config.toml
arch = "convnext"
model = "multi-label image tagger"
dataset = "larger renderings of crowded toy scenes"
train_examples = 90422
image_size = 96
crop_scale_min = 1
horizontal_flip = false
color_jitter = 0.1
isotropic = true
norm = "layernorm"
hidden_act = "swiglu"
mlp_ratio = 3
inner_norm = false
drop_path = 0.15
patch_size = [12, 12]
layers = 10
width = 256
kernel_size = 7
num_labels = 52
mixing = "mixup"
init = "xavier_uniform"
residual_init = "scaled_by_depth"
optimizer = "soap"
beta2 = 0.99
learning_rate = 0.0022
beta1 = 0.95
shampoo_beta = 0.99
eps = 1e-08
precondition_frequency = 32
max_precond_dim = 1024
one_sided = false
adamw_lr_other_params = 0.0018
max_grad_norm = 1.0
max_steps = 40000
batch_size = 128
epochs = 56.6
lr_schedule = "wsd_sqrt"
decay_fraction = 0.3
final_lr_fraction = 0
warmup_steps = 2000
weight_decay = 0.05
adamw_weight_decay_other_params = 0.05
Rows from block 3, named by matrix and row number. Rows with one number belong to one neuron. Each number is 500 + 50 x the weight over its row's rms, rounded and kept within 0 to 999. All counts start at 0. Numbers have three digits each. After the name is the row's rms in percent of the matrix's.
# gate: MLP gate (model.blocks.3.mlp.gate.weight, 768x256), inputs 0-127
# fc1: MLP up (model.blocks.3.mlp.fc1.weight, 768x256), inputs 0-127
# fc2: MLP down (model.blocks.3.mlp.fc2.weight, 256x768, transposed), outputs 0-127
gate.346 095:544479452440577578476514424437539556560463555470468429486488533479491505529531557451599455441470404515510409561521498485527495484542503384534456549509504527495413421476522503564436549549508494549523438416511453451490459562641546543498567436487526426526475498512484548464483540469510569503469527596513562563423592505534483484529419459507400467534522452390478527471506492515513486510486
fc1.346 097:372387499482401422452483576412445538508517541503544562599445421503499437463409465490465496471491575493502534523483480435431447569549524618420484450546475435441503427540475489578523511569499390428475543544407516560468478463474431552565462459556557575479516510489433606519458553600533511458440468476559584529510553532559536421470481425389549515502481447512469492516502494454572534489467
fc2.346 096:525478464461539489519512434505480438580535477528539501491510596476485440430426445553536525480503550561640461489422539514399489471491561469483423505525422431586496440666505567425467514540423438491473476509590540466486590466462546491462467472476406519432485450432475510497496504470554500565482456528581567402435450474587540492582529519480526513463550451523559511509567465478472496488528
gate.347 100:572486575444368492443513547487528555506495499449539529464542493539534455481484542544478455552482389512519544534517487420447581491612566522505497591544649608446469434512510538472415442470523484440494525514525434579533473486470516644456505495485520416533489584543460448485511588554527542511519524448569476503484490534500494542496528477406459557515488488606541467560405459539526410489460
fc1.347 104:490528599564458454537485493426496509526519540473502602507462444497412540442554533489519505524382589439564424514495562508463509499481465469476505472498527481485503557464461450559499633480491549363500472430543430488486527453468453509565498465485524413485539564528576508482421513500490461500465450490490484401590525515463592425501485584506546475582511423509468520486450505522528434422437
fc2.347 097:559537472488492432508471535505526498575549510582569479519447436477503458576549542496423500530522523437415472472522499555503482529504486483505477538399317475398531484452441404480426511522509389405450545507433574563423607539616423553566435525466485472497485450530624533503474572545406456530496537450588456533511463456564468560543503453489520535475473501517495455585450476479457518553461
gate.348 095:464501540464473495423436491575460602519604489567508511629511492489556373478490497505534512546531652570460557517450625514505484578601494502594457532540520507519490566544503433545451478448413553568477477465471461446491498532429493471470462562485538502510517609492393521429547479544509487516497502457546526522444507481536576607460447483529468447422482442457529497485551467569531443632450
fc1.348 091:546501428492476539471403518451464497563501448528397487548542603516511483569513568434494464399586511590529527555484494424494533566482599511423523523517493501499474542417482493530482661467539427482531498521417518623556507515548577605545613449502436498511432478509543424519506567619422502447491421533587409573475424415488575545504531517499493481487503449566501538415523573463548508494454
fc2.348 104:510467545513515551522499523476503390500544472458487501673566525388503381490572499460490427620432512543507383544495466482530520534556449478478596477522494505518488454499566548533522494534549522521398458464545484562587541479475553499488513552451535486412466626513513486503441502473500501561505461542432585419520509491538587493481516428461504472505505528496455593462539590494520387480513
gate.349 102:518505464413455464460533512353549481462426451493450500415524500494527580432505485519518528520491490486582509478442562488523467479459457462536467469542562456516528524424519612527510448436450589506540498509522504543450510547475548538491481424488489479495541547463509530546470543524407522489450481485510497494568443534540465507440591378513503480493490483489515483505574607515461449478529
fc1.349 100:527499541523374540376588529483426488599539440498431523520565411521573513443499582532490462464578435498488487515425446550519542571507593524556517534448523496487486453482571418533517474506507454514494504517523512493519516405516485528472587503402467486413430529489488432544592472487488588494518554456488474570391425500458497471551565512498435414495473457566504415530496479535563510493484
fc2.349 108:548602529512436473460449477382548472474584418474545425464509424474501492516568480472537502591456494432476593532445528414495569446486486467547549537494571496415525515592585493504584430540496545523492618502520571562486457525477589453465515436446508505493451443476507643469547595491526498570490512506507475503570499417569483435461511543497493492507431430495473441495464524524494519415482
gate.350 100:454503500499549496507539537477557628501511458459430417468609530500647553477467427441536517395522532511493566534450446508416469526538474516487440577495558550472530561478482489461521441584512611535528466542483492481524484440561390523476561471483452467518576440510477476511584523475452474503558452499440383634539559482430588525532399434587411548499492516538543488599488394545459515516490
fc1.350 098:517424464527490456515589517508523408491538521441588461450548595458480482471563462550584515559507432441459486504477509485585531493508508496429521552499549622493419387479449444507353510483547471382481524636484476536533515499507562547515513538543494484459460532482481491471441503541483554582540505527390542537491476558530510493428514618502485528474419577519460469410472563429466596502540
fc2.350 100:469415409509550475537442411573494453584558380540538480515468495566551515512487493483423546521447491561583541524565521601521540522458548494445441533397558558558526469526506520491564473530568537447548430461412460550571511457488657518517442569490504480521593518383508532487470488544563498498503468419557504432361499492510407562457530477534517549465412549441452541536416498511517495559493
gate.351 099:585375502443450446504472419504533547443504532474430535463505518513488473436509540564516411483517579595470537562481553556486502480605540602561466463507542469559521553450422500498589490497517538522518498475523415595551505534528437520516420615446512461627517584512462535468454547509479508486444478485499553490513523537549453545525407423474478498495484543494511498436540543464516422515493
fc1.351 095:495573500442466462545527480452450560393465542470484514404545508524559511584558507549487520535520573577511473506526550452595498531551484581541505478477563492492454567431479484479467461460480481542485484492563419427464539464572425514463463431460459545521499573481495500467516540432459486517489479492549515561474510513589504556513519463462449504558571437501502535613574527476548551532518
fc2.351 101:493549524577518525512437430494543403574465528499602506493425534555488526578517435543517461449484517447559487584434498531582472447511589617560514472509487525480540453428540515495491479522617462548498549448505487418421473524533516505478617524546495540438513544406546489541530585561583513560511486538498389590535536486435528540416422493529523534527576545489493394503474491420470449465460
gate.352 108:496541490528599536491450583549490504503478415517505494481520520457532456502565510490438525481555430460365466537502479505448565555522531565635488524506535551530539586506508472533476358587515504445461525499537473501592532529495558525476546579497453501460422498522508342441522512561486623542460463469457448546539449522444417328471553478455576511490554571459487484458481569545528489540547
fc1.352 101:518472536550595489536509530495534523487481485451505474519501437556475505492508500450510500417487466529533485420523510520457502475474534439702513473511492502487526490563501466486535475503505509431481516523539485469474480527499656537458538560467547495477399451465515686571508418440526527515502435487512495541540473515453512467524500523473513477505496583442457590477480506540569500499565
fc2.352 093:511496568433397524455496499482552470584466506455536479475464464449529492344374467448552488591566508537402550568564478529400547473485578511454565335480551563499494456533505439518452505453474610502473530480542508525432510456485544572532516529526537489451527537513460524537589499469476400444487525494398516470548457521496421489546528496458478574508469552492475446504463476479461526514496
gate.353 103:515419506582415504513506546534545510537477500490480429499550486447460498544488479508508444577408466442389376493452552436487496468527542453390457495562533512419478608487587504509542567413471407561585492396500447551584502541493540540533549521491495443453524453581501451404449482606511535436537430485514569523550578527372540505457472435470430595452432439436530488587473487521470587443501
fc1.353 103:493469536477504478474452524442567439498499454548537490552647423486517513488510475530534526488496557471599521517483572466528580472519540553423554487499602495618481552483510550471475546385516458471475518639513491521498486512460475498545580577515520538472598516608483472526449453477474516469417548526584504409377473405454427493588484451596485550425454536529503523511556471531459419454518
fc2.353 100:513493507528490540527458467535471466497491505432542458458425450460542496494439448555511560469580477522536431449455494518495508458471540601532434580449454455526466469506427382504441531494473443495497523468553485575450409552565507483453543526525526444526598503546498422543481470458496475542437574378469488588456543564604503500468459414411565349512438448558466469576602514471428400509522
gate.354 098:551519488470487524524542508468590521517519371614424479476528564505555520444528525404547516574474482496543450469442520537479471495534463514476523483518422538497440447449478498471528585588507502512516558400519580515493501520511525554461484425413563517458595527607534462505558475521446562536426408473415521518506483529541482435520561536489537577562427600576488516494497529601462549506474
fc1.354 096:548594561529441502494480455512521608498525474388444483516420514460554446452478446397572416427649538515533516505439453440556533553507455440494501486531577471519557540572409503428449469551567540488484481488607488482516541480598503512508482508506510487529443503517463496606467473602537520461503565556423518527518453451405538426490453458470542431415498527445537511566507511544560500493428
fc2.354 097:582466440382488507478455524496520440445426520450448505513558468495445466481473412432545497530451523503486505535501533455543457582510477510466475460494509466532608462524534564533617523456506412497606536475521447523482395445581479497536469486481499612598518583514571523475493460486573491534485469504421522478439439528499563404513451572426519388498448435456631525482495522497469433506484
gate.355 099:508499445472502570519550467527479484527475520450442523474604463489567502401476565513471500477477511528489580455505518375485502499524552476495476431519436485514526492593533524381471560454507572510489400503541474552450439525445491509631463516502501449392540447468509509446469530534482418384504544533433512584486576546529529435521644441529461508495537409592517514472478470536517633461516
fc1.355 096:459494474487514481502411421549529594509447472579517502504452511481502488496423488489535431488505516479550542546450530499590427626500464565521554567511405458470514554454502442565510473376475543515483501535408604488405516533487483516416618525504467559533547458503561511531617504463505517605504465487466530470553454414477504535497485443563558568472551444509453509504554526615472529530422
fc2.355 089:536530549559445488493489487478478548457545528595572419415428516520496570512533493417627437445485457446459500502549491497541519509495518568488460531497432429504480525458474477576480556592571463486533518352486560496554460536502477452513451470443520566416436522551419503527504474427529472475457510443484540584463553579516521540439437433522567453526515490513494488467397501492471544554484
gate.356 107:484487507500425463459457498479464406487516541426523494490504482452477489547547510479538516485482547544470561432460536509529521507540452505560525491437551538539550534456509489452492512530577400509532505507505507560601576555470459579475570583412526519451621521501520549507553482566515515489473531485515526448480562460510546450466492512563509478654484462507445500578476570506552569448496
fc1.356 105:512539532475535539486484546416522529442537559444558528492462603444524417529482481537464486505474405603491483543517448533570511496489539448492491538553464479585446566517453556481405554497380485552418487531418511567493477479585448469501574487530526513522493511463471498546505490517424491521504513476415517459475459536471529630521572418498550558434511480591534434465558443454465477452478
fc2.356 103:468447511518516389562474530522481544559445461471482485519554497458498462480490543459543406476532432542507434515422520513507514495549501440496562411488471474419503425525525466510443499515549414527497534475449531491488452483479461452562478487506502448418493557513515586459493457485413496539487465550495447519481486534495464517531524487476477560456534627644524547514457560488423405473452
gate.357 099:465535487548517537583565542338482546501551468436550447508563485434426449476550500543449437444426482457511468498555525550445525510614496503460507519551537541466507487546503490483424446473409465469540524542589569414536423406505597480559444556441616442447459344523510471487533515467447420536504531471546536508435496438602499584471549605481407563507416520511486463556437552473496467482495
fc1.357 094:488531479511532434549473483467535509383480520449408442468542558347442445434519489437603464486599413573608570529515482550479398544511525471479433492477419503514469543532531592443450523508457561502510468521490515510543559455538434549423474450472562518499404510551492478496501392454479528478447495451486412538488496580473536507489507482506595467515556498591514598515447609462420508484554
fc2.357 097:460561503379576543343391501487475518530592552492542510450487460448532466594473500521560445497447557481470478445514495412523560490501531502483566537551573437425494539536593486460475529548500443456502560553568715562504505523435475448388570497514515548512535534483638492543542485469506501521491576532545541566506528486531572542475548529475485465448481566509570521487467507525541451446510
gate.358 093:475452539451496534515506553527530505506447458542510456488522593573451511479537539515532523373523525440530457464540505542522487634501461501474503467422519498393535421497484486500482575443493427615581513489475464502511538429436542518492387510562420484530516544548422420666457514486456582477550507528426464534563519458459458481529434480517552541476499522480537535594594453474504555438471
fc1.358 097:533501571431478542531460425604472487570476480402420498528453549490565464473464412493578480480513536449502586612460516554474490408449537513343420480567482556485450503537513498538443484437402512512518508407462413406554539479580523496438441486470415481551502525514520554365409527432473556468543476487478426554593493463557416524497483522427449514470526488556443523491501417476552510489447
fc2.358 092:492445508566510564483515531518444413524386515487529533392460404512414521569510506484548527544581587509531580560517459486439526522475458583410470401445462549581457411552467500564578509455553498551446468589420551522471471467508492514516476508451613507436402473490587549549531455509493476534515513525434580550475492430545499448486505480425439494570496485472533506565541573437527610491434
gate.359 100:469528491455402418481510537471544489444520449497514484483494551515450525471512489487509505481515481501496521512551521517507528417602514494557488521602591513433460437450525506464479449585477475470498519464469503448450436536581558525436474466513581573447461563441531530490511515458550547572566520511592492485544479471443442531465463459571491491478544499546399509410451469570560370599554
fc1.359 099:515457496537532557509537480472601533543571480544362505536518523567542496477532492604536576582412524479532490538514541493590460516510448527524573467545507471538512493500458538512504522537467545567531454458431486466526455606468516560572457448414532546420588485514587448427494425614491500486476499527542499443523499487519621426468437478560582455474594486642567589538539570531477485503469
fc2.359 104:531490528551574522502457483516566454413465495515594566497474520486436499501501561538430556470492424443481453500529527608517573468553582497432520575477510559477479526471616474457540420551495590577544518570482434560445444472500582497475529586402531485534527503552531561519501531459566495446479420575529553470458517483468560438471598466491472496500442526424440502483480487565483487439423
gate.360 101:450551522478621537530527475536481584433426530456524478398429509556431442445550524492516512487496407477437542538529437463499433411399468506473377578484522531504471505506446465525490509487483439517453459462483494511522439504521448415505527413460505484479463523484410513518553462407471513485459500554522503427422534434505501497540548532493500491544533518493546509493471565513563464394439
fc1.360 097:533555463610578522429541541533529498550544507545512424470457481546478468535433538452408513511495462475460592532559495444472509569486480521514565427514385461512529492418384536489598482559443477502419529516387476452455393523418494499533644497499480567464604496488525431469576509558538481424506553435440468620611519510546503402491539429477499475607489572530513532537505506431531521451510
fc2.360 097:551545518594485513490481474478523414534514456461500517516499406418500516442530532526414502488563613528556459481437512431481540593469572534465436502451572432424524552486507479535461598498632497602384462563516490524478523455531459474417548496497508477556473438553471550483557509543429465453581499425585531510558498481490449507424499585523488546445481464597533450445490454513559516541428
gate.361 105:439414506489513515525510585543561521390536427505459476482470529531468480529481479479450530557441588487496504510508423482459546496697506532554496479472480487498556521449493559563514534501520529551496477594433433532468548440495550492471341536455490473491494544598524473608504520510424669505481512491424443446507444528526508508435579443503461508497408532511432420484545481446461493496507
fc1.361 105:612467557476504456554545495485519466402452447562546382444445528481466567580601473475455491512494493603448449459489485428454482564548501423506473443553577492521526486436467487370564526490431494485469462538513445563435451529513482459436458637533437530557459449432468543519510432496473578438616475596455450501522383427529521420475572493533381472449475492554521402575381514515427485417485
fc2.361 091:623486536518585496470425410490480536473556528563590512468532512475463559561415556440510508500550468546448499510543550505446503489458460467460583499536518501507483489501542504538506522442519531464460396574548501455516537506446505545559542479488553522581476517497504586364491506519496602549553477513458507424454483495529458525564466539558525379503536498480530512497495412413495376473412
gate.362 099:476486511409465494468489541396631503507420495571460468419500472437512458495509567431489425469567501478415460455464465566447562533500458468506534579451577423525509425567522415534538474566494508454415514520482441465500352503452478427480529548585420545528442541430420442501428503495532460429494624498474529510511562501603494570626403350492418577449468451523438486525452510485499521526490
fc1.362 097:480526502497462528520461448474455501541489397464502509513509587591460491501471495465526584479560445560481516520497565435486507566512657442535454501458523517495530501480484474510463511448447553442539570470506423603483451500516487567457487490535537540565568466523473509505581572387566511580535457311475477544494502532500520540495502464432474453553418494528515404502469431509575437486507
fc2.362 093:535480562570424499461518536532500490509394530469465571526539527546558511490492502585499585443461507540542559573478440563506581503563462512404532418482532542541510521458445538441414549514561477449478550448522468363477579426446414615509439494401531530486576499513452558481494504467488537401539492485429590464448519560541451497501563473519487446395593470574493552479439510525489409529464
gate.363 094:491436400493569400557519529591602463493457583541452525470434515525391473434528489581556483497535602473586511464536451421599516463422480525476569389498556552583430579485499443526479467481494448486508456439488553489517535569535457531487509541514526460531549529453492496545485464529449508487535555501474433539486514480480564405463387383528408515476463492525519547412442571504581527588520
fc1.363 096:484425557529507464525510445516544444483504555505435593469519561435488591561461500498498414464456487508561421507499566500431458551544528461486519427533522539406477460481437545578464439505588447466494571546520496488442417541433388501524616538476477478519583479496479510481497512461493534584488462433506570538431501561551496570420539564513524440481550539483446538517474508445579555463612
fc2.363 100:476450406417521495507548493535495497581477544459513517552498539448628636533435449494540486540499575516470513529578562536395584442582516560487479412528570454523547451572465523420470458459553533492540506546468385540524506475559464511490410562570470468545467518556481470463544538390500549508546477445520618572516510418539429578398591525468513565539510464494522457575480487504479492539542
gate.364 099:471507445510490510524430457484459453506542470543575518489508492502496421485533525516462391513481455467511537445474485486533493534448541449496399516601658516413534545540453401462427515561574464469419511462555504443525506446530533575579583486531459495544577470390427444545509530505651495477465469480431519466419494389575512450416455510569410498503575449449565502506497533504475506566556
fc1.364 102:473441446464460349475493524585517550502451586503587575507493514588493421439501491550479429499582523439464580472500431509504501485512538535456457537556431523576559547525550474488531545554528530484517497468418555521497450538468455529496569572435411475465482462534504547496519528501493559563514540531503430513443603582546451396440541403536488579535564545508481626411489536494495547542463
fc2.364 103:589536536528507460495607421499513515548436505465463529468464506517503477525586561584429510467471424510531493561520475503491586512503476523541498524420504494499483586616522522519497458498557528483470466533532545442533612483408449485461482591390505431472438448581559506526568465504445516497514540431415547482524492554454593407456466527453466586490515498428483497540504473506493462500428
gate.365 094:479490530516460599478546491619463468514538561398517408394465443488494523463456489492470515451412483506488493522441513477465457545484518486492541488513463483425491523448450455478405535480559495404470486457474533417521457530553493479507556489505506568438550467469599514475534427563528493422458469514435371439570540445466490353602573481558521447521442495479449442552458569554465532502503
fc1.365 098:524581555528518420472447399524421444524431460644543580449592534558462525461543497541476581502444460489525462553548480498533510503414473559498491490544446506499359493505465554534551419440546628531506485569500483456496496512469538416532480541505481446342441465444481473551423587528522464491536467476528553517478493562563451582563510591579459493550486473504517503441441493526504548603480
fc2.365 098:607428486487521563464440419528562469418470476525399448488549499505515495535569469506415554490427616442466547458457539556420499509461407546482470515612426558423516456503533523481445594426438492550467517552453507442512546507498464521463524504437573556470484493523509491489492482461426521518597507464517562424428475478550382546537486494548535533464486535562467575501562484558558499473450
gate.366 098:468504513376475510529541522389525444480469519552471443479494501458471522482512434477561461398511493489570481441496440532540516512542520550509625450519473415446467569518537497491496564534424312542512511655557503472490493555392569454525411510404531486531536496424474541425594511446500474515451505561444501438565504505479439453525521527603466447439548486498456509443493497400528550477558
fc1.366 094:477552523569443488546527454498495375483525422459504582462570522469552490575497487441596482512523499509504532480522440462462381509419444491536564476482547419452527492474479560569617515482519491528508524510584582559460535525382489485508484432475534483542486394508458470615498460484541528563481492521453504528551480485569464459497483379639509495520490470550502501535453603489509503464483
fc2.366 104:478439402539515522537499524469484545572569628534532528456511492508470483472549541529525487598480532515553550430508483493460560503569541510442547512501519495494455505529568436490505514607468451479508512518535491551439450534583410476418489449609414505656519537520451461466460428499447501554536526533489538535415484609572518508542457546482583508530555516517472491538466465480484549472474
gate.367 103:546535550501501516491563422428593360531467434572548544455546522499658528480493470474505488487512512477474497554424549466465452414507564465525499500518495548518479483605530484642494532420475510493491434440474557517535584574542519466473475484492443453491458512568424476535558552425582453500534488505473488498504529431561540553533515503437446507508573441574542525544531462575511474504554
fc1.367 102:489464511394435566522494480473462491501564400430440478512508418519433422456516525582481512534455492498587404493505459513516553481513448463516457583665581479446495570516448481530520543446450563504564532541469517454530510398466531503444463586405510524394452529463449638453615551505509516533517526436505475461574492542539479523584425527510556532477599433531488462500568431529449507472401
fc2.367 099:437545432479452456397566566420517554542549478519483476508515480512477525450491465442543445456434491535498541561585506421530533466466531508518465574430463522508500485461472424477496562512526470523564496566534547512545521452589464469577477503545506525489501487484574534450452558458475437387519544542468468543549568472530402457526550473550483390511575513476483409432490511505464467505424
gate.368 096:489569518441498478517507526612474518514466487495503531458541455499568548499532542469547523539541576545578570527537603450577481512538476514547475461485408549521609546442502487542510460433478404376377521414502460566595436525563587472485545403421571457438550453440507572448484437447500514571520578471468488494548518620552529445538604527502457437487391576520493487498511469532542438400497
fc1.368 099:502540492524476546494473501556502470462459464409450494545431441545536464540478533535421361471464486448526515503454429526453410462493521477419455454571530575543555550487490532611528500489457479490516494440488549517483414501514530440537524563513417517502513549398597522483488443445494455570415542582591515528516532556556654446426490477516523522522546515502579544524459418428536508485475
fc2.368 103:470440594485527526411541498564501561445529485527528541433522531617505488535516480549475484478478515428491457511476515462502466514484478498501466546481512522449494409477481570574443465429430492463596505516567559438614494474443409544578456510513539522493585438538503400528572479443521492464516502475628511576536535476491555455533509612432503524540556496487486457531466505496569494621533
gate.369 101:494625540450472461610495504525464509496439518452500484448582526478504520524439527516526480531400610524516522434419536471523538564434467464446547547418476527564526530526567472544519559543437449423450495510535472526570563436428567380455494493554524489484498513489513608574537542485523493566537527536524468542527511503543520464428475374493565482493522531509506548505466513513572529525505
fc1.369 095:486490492443429421457554457496495517403470499514424500558451489526506533459496567434474493567502522566447494433490521451441502423551492515494548504478564543492502475503541433562486546490610524461496519562528525501500555530538509513489443532494483523504548566530526450527527472434534591470501545515555498504487477415489517448574527471641583457413559496434526609546505566461578536474459
fc2.369 101:499364532591477573469506409528495497538565516480516568515539582536375505538497500511426509502543518615563521565423433496470492535485483468366493494461469505555523484485507511546594569460557470490508495492485500555474488504523523573552533578455472539476467549449568468513509481607464519406521415613515421425525391618507588522532485546547528500432444616463414475486558515495497574514517
gate.370 099:481483477485530450518503543499520557535476536475541551431381513500621470444496451495455527548536506452536595465501490456444472497468494533435482485614480572485463449484544518514485582486553425520533490463551491425498472519469563509536503507444439534533428350526522552447534490529431475493515453494418465449452484477549541522439430530425513519493568565521458546447550340477562506429566
fc1.370 099:506471507504438570524472526484434542484462487481495419529474428496439454414430508506521456548540426556525583526568514471532514504470563458530579423487425461585492516565450511545523460527530568450472552499491567446463417429462475435455476402621535472505545526490459466481526517504498489546473517460380571496528547598476510502448492473493647636596480476393468559514502480496472457605385
fc2.370 108:544515569489511471511471538450479477512550554481511433470434541537421489436566424425510513474516523451474450486595524436505482525458456448493395428589504449447507539543510555524548505449414525610548504478448499485463549463595425518522525504459402528501499549460552552492592538422511502404501445475428500509440566484605599487525476505515526483532442560492443497519552573492455412459532
gate.371 100:497506447538469552528463517534498479434523526426543540466530551576510526494521578456529502572558610527512511443452464423520498396539464588448475463636557509505378503514533548447427533364472494492513502519510362449495514505546549561494490455605521589476474517524544504403498416505399453525453547524545536528470569468487468473478536506490505468522430410453505470440509546458566469432514
fc1.371 101:488538460477542414464570521415489514414517488417515517507425486503504488557540513505524373413517522514478541393495600529448520510476515467559421519498451494510592470438398450514474598535522546562500529424601484512561485429489507570587543486497535508578475530552598484469551532544523504456560473413521460517546422543583521494487533565501494473501546463497577476541434541477554385456496
fc2.371 099:563454556432458446519394465547548478426467481441614504468501547545494587498474557501529465514612519487472487378516399458546488433450441465477443510573501388482455483368492454540540507515515492537463513530567496491439613511440498381495557502530544476563481566553583530433496446540562453473488511418528507544434433490465560570559532399511530497577448564516452593523435490405518418506496
gate.372 100:503449459335467506440438412472472475463582503488543547436546464545437501520509547461511515552487440528454456486544540484557489470505563507492478490537496476483539457434489444419481598523525482550485548533522530563427447467499480446536464357507625515468512490450479467500403484563512495470544411422452539509394475523613479522533563561435571493533467526435466473492511453558457475462527
fc1.372 099:526476436561454398446366557447483552586459515469584613520549509598503576491424509547452558515429491477556475564432439525538486488441527474475498468527544488468465518492520604516427626525476476498448568533467501527546434518466505523515604430531408471567524555486481468478454485577556547512542504512524453456612422453513472393510495522399537544499525525501376558509428478542512436517565
fc2.372 093:494465467507528569538593620527521506471486450490455466598516539476511416499554510475454538446518527485445473483515445466545461594458502449393458495513461521639492639512431486537573498498413417445337408561484471533519485452440575471536547458521505522574376531477484527473508571569496524589568508498540502530531450505502503552509547510541521447525510511513444543472537544502441432548483
gate.373 103:576539590479535561509505544482490479596514444458537547435517435576497532400497519512452551511600549488472533460533489510456548470509583479573483568468482480459497515524532522562469502458464436517533431455531482511568494539451416519521453484532446476552567519486495419525576592431490471525494546438461559550398474459507643492535514529438548493520559400537380382541532560514554514513485
fc1.373 105:539432451465400490470482476503505525385513589552465418493573490475504504495533494537473434545524469535526581521594547438457516472461510569406613485440409459504443495561531497544557482497489577490466438558498564540487596501560533419607465487392584435434523515553556529494413424613476542448472530546522471480500455508454449531494439579606534540476554471429594479512549513531453480439425
fc2.373 103:547597498464533497576557577574577536573476467543520519482465533538529510376522418451484465528459477480496505559509494464518502489593495495487577524420542513483544537536488523549510522549508414587480509524531453583476505414490558510501469619376508402562529486444514466553503469523510459557483566456506478467449535487571433526539499395443457467556479576445499441534436499458422460518433
gate.374 096:493471439475503502489526480514508444522420532486519521471519454527555513444541450462473606582532502469594499554559519483490544533573458419415477552568500495468519491417479507591472456543524496428491589509464545537476480494558484394410483524539508585567461535571470551404523440564576494593495450548542423475537451536502517506481502492563562479497478440434485421606547504484459569425524
fc1.374 091:502446480588499383449442641547553571545505538548565490482485457633534530509546493500437554542487478442425545524538542519475496484489554456363471551512531579499462506575549506482474571554601454520493595468519535547512448502482532518450492513600494581526547563468528428525516438581471541551639414618574440472434517523544537565514436543441548518570468493509465490518490470482483453556459
fc2.374 091:503531481515547382435420542500520502534483508552406514475526508524531464385525523521480425565456460571413458524426463463506533521519493489552460438473472453532510547535436499444491424464514526535466462481494492536517503498379577553481411506534509609496411482526513541467458622499577513423488501375518465417422514460448441445484523511447587529602493421458549448463467450587518480501490
gate.375 106:533510446473482500569470477539545645519478587489430449435624489524585555487433531544509469538522527541479469469479521514523443639489454493491472573447503400538404523474544533499521528622464538563511551567478484518446461545470480485521569494465502442510437455527412442493514459550552508522451511501524562489442478445554480501442525510455511505454450482585499589506522432538524470493502
fc1.375 103:498471533379562504497535501534455445583426526516486493562459514603476602475581473584532548457398561490534456501474495523461592504643513429457507506620453441451561546435590489523462511451521494497566474557481618531460468547527495509500508472498505444546493471462519521395522447494467489525558460487462428461464502409463472500459539488478524509542515535484502459477500594482464518417547
fc2.375 102:489538475518500536550519517507496576525518491546387502562547551489603494518490440519388616580459528603534485537495473550538406550523542512437499446514517569472475525546522605602317518515437509493512497507405518522490521492547500489471505521545491427408495529479518468472500589521471504500457468512441489528503425475542525543551434510485510496512595511500431435489497452530552449517501
gate.376 106:476533535485530574507472564458448491367451515505506530458537523608542411537541533486372466483554480544530435549538543454548476415562496485456473565498494465489554567544466499486509508554475479469436447568552526503451595549563558473505486508544526478521503466502521422484519551515543462506490499546550401543563532497484562502424525463517530607507457541480543449498470537483516508361520
fc1.376 090:494503480687464509490468444452474542483512493415442470523451426557525446581529459471390504522491547475434490499467421423488470479501537431492529440526560465550493459573524445520433503485497597409507540497459574544452483518466554470537524431516496536464456469516539498473400491599432506566424473573482471445448500450430445470485473523410464608431457502459493465521631522500559471587488
fc2.376 104:473509529401419574584475495517460408454492545412468458510533514479470506521531473562382548499472529440441531546528583498411451571520559448453478446585491481583459487402477461469525498445528516497629481538392418527504547476467502538526470515510458422507422529498547590475510446596547471538508462412489493580505631517530535526543545439478466482537428474518511481455519464485571433490447
gate.377 097:463556478498419470488548513503582511347474488528483508524458463514559532458497406449444477521463553622495608449543410531392506536485504580472477477486441516458445558520560584486534438509480536497516479519515599443558462486470525467428521462547557611506546517604471492498480461482489476486507419484431390517561585518599502547467464566455465524540468503476478426549488486551496494504509
fc1.377 096:473543563516464503439445509452445440549579509535440426593607602464455499504475585511414469484491537447509543490437539493552563468496533497486504561501490481541510604588451411484604525397546515453473402444538487530472556466598467461568432512441506513468441555501488488554510446493459546554446572439481498413465472471447485594463534491529534544506521491512565485433496484468552482485465
fc2.377 102:431535453485529455516478433500581521566572541423502486491494499491458502484492463454516475471577538559499522563436486606529500481529487484471460493454484529459610427417463494507521527428640460540550443506391492485538512472480514521570520617560531380585430572524561446498531590498520508364411454504414534453515517346437428508522557481452502457445558495521541500496510454613517503513555
gate.378 105:458487430572521562400545441492493563484499487459556491765493509500494482419510431484516393534541474535422509459537485488484472590496510524463427471440480508563386584522505450465547459532439504440552454501515516539494486424440463492537515449490549538504507505456445456536566524481504520504444492446489480516512504532543526489518657489459540474548513535575434464548547408618488414450464
fc1.378 108:596512461502437591533465436546500518548392549510464482254500490458512488699484420477491622528532519568532550419521511445549472530411514598533554506663507543554488501449506495521483483466467580546595452542499484499560493503544488511496505488485471474506488563532439494518467543546480491579519489463440541550553545497454512559463367476535456532496519520467524490501524618499504528582480
fc2.378 115:560541476497490511497493546636468624499474540541473528213484418545519565587513513506448577442470458412510496560513488480574509500526566435508492512501466461524473501486499463403498465468589541495405456463433524519485487543577486540550495552535568573459421458486541493427502479488466530446485541529479482501493478490554544557528607547564448461547532506451517517498445285493544502433520
gate.379 108:441497500495411524487571490506493496449468524492445541536548511482485462422432583514442461451489497396461479477527464530522409567519509525554524585485475479486492539517483481510513508558562567561472516464424417530488589429497512494491500450607544568513543531466528587468648549529683541598467496451565475449510598514453537465434544548472499474518468625431546530471508506542612430565469
fc1.379 106:497464463539517476518491500478540473516595722527491512520477482553518469589564469422523439469550465460560490496486520628472524554515538529517554399504431543463480497528491450518597492577564491558536478525499494541423533541429469480422591559562491503565546485426453492529504432580564600516588453487518472435477487571505435538478403471535537529412522510518562508372537475539542493452485
fc2.379 100:515443593502506486492480476499475473423466549530403504515553519506419465498490552560540531555379440511580542578575548629528419391567430517495509430523535474508427491559481544491605527540449497486541503503479529514460422521527618489475496510540518626580556430529555449510424477486480474462566516557529474490501571485447463471531536479502594433570555571525371463581532474505598480498494